From a checkpoint of a small sound classifier.
Training: soap at rate 0.0017, batches of 128, held-out accuracy 100%.
Data: trained on songs of 200 made-up bird species, synthesised, often over outdoor noise, 39062 training examples.
Rows from block 2 of a small sound classifier, named by matrix and row number. Rows with one number belong to one neuron. Each number is 128 + 32 x the weight over its row's rms, rounded and kept within 0 to 255. All counts start at 0.
After each neuron's rows are labels from the 100 clips, of 14976, where the neuron reaches its highest value: "loudest" is the band of the loudest frequency at the time of the peak. Only what is clearly more common there than usual is listed. The data: songs of 200 made-up bird species, synthesised, often over outdoor noise.
# fc1: MLP up (model.blocks.2.mlp.fc1.weight, 512x256), inputs 86-171
# fc2: MLP down (model.blocks.2.mlp.fc2.weight, 256x512, transposed), outputs 86-171

fc1.46 [147 150  81 117 171 146 178  96 126 151 149 118 107 119  96  59 116  77 172 145 144  79 123 144 161  86 228 158 104 167 111 144 130 112 151 138 132  92 119 139 152 139 131  86 139  64 184 147 133  87 103  89  94  95 116 118 175 108 123 138 138  99 109 147 127 145  89 151  93 137 127  85 177 170 104 111 157 122 157 148 164 156 129 189 169 125]
fc2.46 [122 126  96 127 150 201 123 191  98 132 123 165  90 116 120  95  87 130 133 158 168  98 110 158 148 133 135 177 161  97 110 138 184 148 163 141 168 113 122  54 162 146 120  80 102 107 114  73 127 139  99  98 128 114 117 163 163  98 109 139 160 149 115 137 174 118 169 148 125 199 160 101  88 121 116 143 112  90 154 160 122 181 145 110 165 136]
loudest: 500 to 1000 Hz

fc1.390 [155  64 250  92 121 169 145 155  80 160 148 134 100 124 126  86 152 147 138  96 103 148 158 119  89 126 191 128  92 149 108 166  96 171 196 161 116 131 119 123 111 116 186 166 114 147  99 166 122 105 106 174 152  99 103 103 122  95 117 158  99 190  84  84 120 102 155  70 128 159 101 129 104 190 120 137 184 100  84 122 164 135 163 139 145 118]
fc2.390 [ 84 157 109 158  80 181 112 149 103 110 143 111 122 139  58 126 124 154 107 105 131  91 154 144 143 150 141 133 136 127 137 149  80 109 179 100 123 119 145 159 155 188  50 120 136 146 108 123 165 129  45 111 154 126 172 168 140 114 110 124 162 113 118 136 122 151 124  87 160 157 116  52 147 138 111 138  92 102 127 123 142 163 105  86 210 170]
loudest: 500 to 1000 Hz

fc1.161 [137 118  97 101  81 182 100  87 131 112 137 171 104 129 112 178 141 101  77 219 191 109  55 105 101  97  95 188  92 127  75  87 138 130 110 139  85 157  72 114 153 109  80 100 152  98 129 122 161 117 133 163  95 132 152 151 166  93 129  82 142 118 150 152 122 182 107 136 103 128 134 135  95 143 134 157 125 141 109 116 102 149 109 134 154 164]
fc2.161 [137 178 137 148 114  95 144  79 193 120 109 138  95  90  64 115 120 146 138 146 115 113 115 100 134 104  96 136 150 112 146 143 141 125 135 142 108 121 126 122 184 111 135 166  68  70 170 135 181  40 167 149 103 136 131 107 137  83 129 101 137 181 136 145  98 105 137 140 120 169  59 120  96 142 119  77 120 108 108 128  80 166 138 102 167 109]
loudest: 4000 to 8000 Hz

fc1.461 [ 81 153 129 115  67 100 117 107 125 104 152 125  93 102 132 168  96 163 142 199 127 146  96 162 108 152  92  70  98 108 167 124  92 143 129  95 129 144 102 118 103  79  68 110  82 113  81  96 148 137 190 159 149 176  97 139  83 161 183 130 130 147 111 122  90 157 133 125 182 133 134 103 164 148  95 145 151  71  87 117  96 117 123 126 129 114]
fc2.461 [131 165 148 126 141 170  98 137 117 140 121 136  99 148  95 135 147  77 143  80 114 151  97 128 106 154 131 165 113 113 111 124 182 174 162 120 125 123 109 146 173 116 172  93 117 160 159 103 139  79  91  87  69 107  91  99 175 159 122 140 138 154  96  86 179 137 123 134 141 117 118 138 101 199 135 121 103  94  87  96 138 111 109 132 166  79]
loudest: 500 to 1000 Hz

fc1.376 [ 98 155 194 102 120 110 115 118 121 102  84 134 141 152 147 112 133 142 180 113 147 103 116 138  63  71  81 150 122 105  65  86 123  86  97 163 127 150  79  92 174 142  95 140 153 100 185 150 125 141 142 146 124  92 130 143 103 138 131 135 117 128 184 120 114 229 152 153  80 125 130 137 118 140  86 121 162 115 117 170 163  74  97 104  76 148]
fc2.376 [141 143 147 136 166 154  90 135 222 105 177 139 130  76 124 120 114  85 104 129 137 111 133 168 146 128 111  92 120  82 122 130 130 130 130 146 109 126 153 202 109 135 179 166  68  79 133 103 176 122  98  98 100 112 141 114 173 142 116  83 121 152 119 129 124 143 169 175 129 128 122 114 121  59 149 144 106 130 138 144 118 131  89 140 103 138]
loudest: 1000 to 2000 Hz

fc1.231 [ 82 109 100 145 117 162 127 152 126 126 153 148 105 117 122 125 150 132  67  83 120 154 105 133 165 145 161 158 117 130 101 171 120 184 185 159 136  69 104  98 108  69 129 155 113 145 103 132 157 131 125 126 134 121 159 183 111 120 132  86 128 146 114 157 114 131 184 118 156  68 131 157 175  86 139 136  58 142 157 138 142 189 149 105 101 152]
fc2.231 [ 70 123 127 139  96  72 112 140 137 110 170 105 130 167 160 140 189 142 165 144 104 121 195 139 159 111 131  87 128  82 128 177  98 184 189 142 169 153 122 152  87 162 147 129 155 131 176 159 152 189  50 157 165 200 124 158 112 134 124 125  91 143 105 149 103 139 135 138  78 154  75 187 110 169 117 151 141 114 146 124 109 135 148 174 113 127]
loudest: 500 to 1000 Hz

fc1.334 [147  88 120  95  99  97 135 129 101 112 184  88 111 124 115 143 114 130 153 131 117  71  94  89  83 105 121 130 160 106  88 187 128 159 108 130 103 132 110 109  91 155 142 127  93  92 116 131  87 122 106 158 136 100 127 108  87 119 105  77 181 138 120 158 134 132 122  64 223 188 109 148 139  91 144 112  62 158 104 116 126  67  94 139 182  72]
fc2.334 [ 85 124 102 123 186  91 130  92 153 139 119 104  84 199  91 117 122 168 145 128 185 175 119 114 122 112 116 139 122 115 149 135 126  89 176 137 129  81 132 183 146 177 124 122 115  94 139 123 107 185  93 148  77 112 145 148 171 143  86  89  74 142 160 119 102 155  98 211   0 174  97  69 116 157 107 149 135 149  91 134 182 188 131 151 118 112]
loudest: 1000 to 2000 Hz

fc1.143 [ 85 143 117 147 144 126 105 120 161  97 112 155  98 142 122 123 153  77 143  91 112 121 128  98 140 101 101 143 138 146 148 155 119 158 149  93  90 134  72 125 105 100 124 146  93 136 180 146 145 104 154 146  99 141 188 174 123 143  49 188  92 141 154 112  92 143 133 127 151  98 154  88 106 158 123  80 129 167 117 107 119 117  83 106 110 117]
fc2.143 [137 149 163 122 110 124 124  95 149 134  86 131 155 122 114  99 140 130  62 101 121 128 116 130 143 180 108 141  96 148 234  99 156  52  54 114 122  75  84  99 122 117 121 102 159 111 165 131 162 122 196 129 144 119 144 170 117 115 118 134 157 128 138 170 177  93 104 144 119 182 155 147 132 135 123 165  86 114 142 124 140  46 206 107  70 125]
loudest: 1000 to 2000 Hz

fc1.441 [127  77 186 103  45 158 201 143 109 151 102 145 146 143 104 129 178 172 157  93 132  84 171 151 137  72 114  71 119 135 156 158 108 117 147 106 159  91 155 150  75 133 120 152 127  81 182 131 138 125 123 126 185 138  77 193 119 196  46 150 104 171 113 145 110 148 126 156 101  98 105  92  36 124 106 154 130 174 135 160 111 113 152 136 146 172]
fc2.441 [115 146 117 143 122 114 134 130  75 113 115 154 173 108 142  59 125 125 116 135 151 137 143 148 122  78 147 101 102 183 167 158 110 163 148  90 113 157 141 130 179 149 167 125 161  81 132  96 127 197 142 136 149 146 115 165  67 112 161 135 126 163 128 157  77 132 118 102 149 177 120  44 192 112 133 143 112 107 103 126 118 162 161 125 160 159]
loudest: 500 to 1000 Hz

fc1.509 [120  66 157 167 167 151 142 102  89 105 136 101 101 119  88 126 107 116  61 176 125 137 130 105  83  84 119 108 131 123  84 162 127 133 110 116 100 142 166 127 109 198  73  59 137 142  92 114 110  86 111 160 103 199 112  90 124 172 100 127 137  73 177 120 105 103 116  61  98 158 123 190 130 123 113  71  73 104  92 114 117 150  68 147 104 125]
fc2.509 [ 57 131 173 146 166 164 130 127  90 156 117 151 133 136 125 126 139 183 114 112 133 133 118 148 158 138 126 195 119 148 163 113  56 111 169 115 108 168 150 123 151 140 127 121 115  91 172 173 153 178 127 124 101 151  96 130 100 138 120 131  90 148 196 151 173 105 130 211  38 151 101  95  96  43 104 103 103 141 135 159 166 115  76 156 110 178]
loudest: 1000 to 2000 Hz

fc1.182 [129 143 116 122 182 120  75 131 138  98 123  95 126 107 144 105 121 135 150 134 117 110  99 109 134 141 124 127 135  59  98 104 121 153 156 104 138 135 131  79  98 124  53 141 120 113 202 121 118 156 129  92  92 114 162 114 106 163 116 154 130 123 112 141 126 106 162  85 137 192 172  88 103 126 104 183 149  75 155 148 172  78 110 114 123 171]
fc2.182 [127 131 132 161  77 157 159 126 137 128 129  63 192 110 131 140  93 113 117 153 169 127 125  36 123  71 139 100 143 164 106 146  62 101 129  91 119 148 100 104 154 167 130 128 138 128 135 156 144 100  56 143 191 130 127 173 126 156 151 144  86 111 217 112  88  88 156 132 119  96 157  83 167 139 128 137  69 133 110 150  34 120 137 117 169 188]
loudest: 500 to 1000 Hz

fc1.345 [108 143 108 152  69  95  97 108 127 126  83 204 134 133 165 146 108  96  95  94 107 139 183 122 159 179 182 171 167 141 101 198  87 152 154 106 131 108  91 120  97 101 151 100 128 139 136 149 207 113 152 114 156 115 111 141 101 150 138 118  82 145 142 121 118 145 123 129  81 137 124 131 152  94 178 127 117 127 151  89 117 134 197 130 104  74]
fc2.345 [ 84 159 128  72 143 189 130  70 162 133 158 149 112 133 141 107 118 110 141 113 112 117 171 177  86 158 142 175 127  88 165  88 178 151 124 151 141 188 135 177 146 144  95 142 119 101 124 153 127 129  68 123 121 135 142  87 162 178 121 102 122  95  90 128 165 154 149 111 136 124 182 137 103 219 162 206  91 106 100 135  61 163 122  84 144  94]
loudest: 2000 to 4000 Hz

fc1.111 [131 117 136 101  83 166 106 144 119 175 187  83  52 105 157  92 142  97 174  87  80 134  62 111 145 124 111 150 135 136 155  98  90 151 165 132  85 128 134 111 159 134 166  88 123 111  98 157  90 127  75 151 148  95 207  80 126 122  58 125 115 112 181 155 122 148 121 114 102 136 142 171 109  79 132 137 124 134 144 153 195 127 164 129 119 128]
fc2.111 [158 160 102 125 137 105  95  82 104 116 149 122 141 126 119 119 144 112 114 152 156 177 114 221 117  94 135  89 142  72  87 104  63 146  54 122 104 191 102 120 163 192 131 116 132 137 100 129 152 164 134 105  99  94 103 113 111 164 109 143 160 152 112 103 131 135 114  78 112  81 143  79  92 196 152 115 122 117 142  93 161 204 117 130 226 105]
loudest: 4000 to 8000 Hz

fc1.474 [105 162 127 132 155 123 126 153 142 132  74 122  81 129  93 108 162 103 134 134 147 142  93 131 132 166 154 123 149 144 121 167 149 112 165 136 104 127 207 158 161  91 160  85  53 155 124 124 143 116 159 152  99 112 148 124 114 134 159  76 202 185 202 198  95 118 123 129 135  89 136 109 214 124 130  72 135 162 148  99 150 141 183 140 134 125]
fc2.474 [114 130 107 120  95 126 146 132  75 165 145 140 152 127 123 142 103 151  88  83 126  96 171 134 108 215 138 162 202 171 158 154 125 109 131 137 143 136 104 127 143 123 123  78 163 120 118 104 142 112  97  85 131 161 103 147 141 124 105  96  75 162 153 153 153 130 105  42  87 154  98 177 153 116 163  79 103 144 152 101  69  76  79 144  83 164]
loudest: 2000 to 4000 Hz

fc1.340 [106  76 153 100 123 225  53 130 147 113 135  89  80 158  96 183 176  81 108 129 113 101 105 170 132 132 126 123 168 117  94 138  90 115 172 149 117 129 138  90 185  96  95 138 152 131 120 185 115 143 133 146 121 135  56 168 111 116 118 187 101  73 122 131 132 120 102 128 213 163 150 111 149 139 105  79 147 164 113  90 120  77  87  98 149  81]
fc2.340 [ 98 144 157 130 115 108 108 189 106 138 141 128 102 131 108 165 114 124 175 166 127 140 148  94 155 143  97 194 153 126 179 132 165  99  97 112 154  92 178 158 136 103 101 146 117 123 203 120 112 143 105 158  94 157 121 101 121 157  91 128 145  94  75 159 115 111 174 125 127 152 125  93 158 200  80 151 130  52 102 118 139 165 121 193 124 157]
loudest: 4000 to 8000 Hz

fc1.78 [134 125 128 108 143 104  99  97 181 122  98 103 142 138 128  86 166  82 134 129  71 141  89 117 124 107 134  72 133 125 102 135  88 147 100 196  76 123 105 149 130 108 145 144  69 132 124 173 113  81 174 142 140 187 108 129  74 178 156  58 135 145 142 167 138 171 129  73 115 115 106 124 134  90 141 101 115 122 127 146 120 102  72 132 159 189]
fc2.78 [103  88 140 120 107 146 145 151 105 166 104  87 101 139 156  63 142 154 159 123 112 123 131 124 142  81 117 147 169 124  89 141 100 198 229 132 102 201 113 116  87 152 100 117  83 131 104 157 190 146 140 116  92 154  72 128 143 124 205 166 105 146 146 122 111  82  60 152 202 131 112 149 164 129 121 184 132 148 167 115 118 104 105  77  42 145]
loudest: 1000 to 2000 Hz

fc1.328 [124 105 146  92  53 100 149 123 164 155 113 159 120 151 133 166 117 172  79  88 142 219 110 137 144  86 115 116 134  87 137 102 166  91 132 127 128 121 130 104 165  94 184 146 118 132  88 122 152 163  95  83 129  84  84 125 137 143 100  93 122 128 164 126 153 148  96 151 114 143 184 132 122 151 146 131 139 160 171  65 144 150 147  74  55 158]
fc2.328 [170 211 139  94 130  95 187 170 101 122 180  79 157 118  96 141  91 149 100 120 140 127 125 125  81 135 143 111 128 109 112 121 223 110 161 160 155 108 142 181 150 186 167 128 158 128 132 152  79 157 123 124 147 126 165  80 170 114 165 109 107 114 164 151 131 153 177 116  65  69 109 110 135 205 115 108 169 102 161 108 136 109 178 177 154 115]
loudest: 4000 to 8000 Hz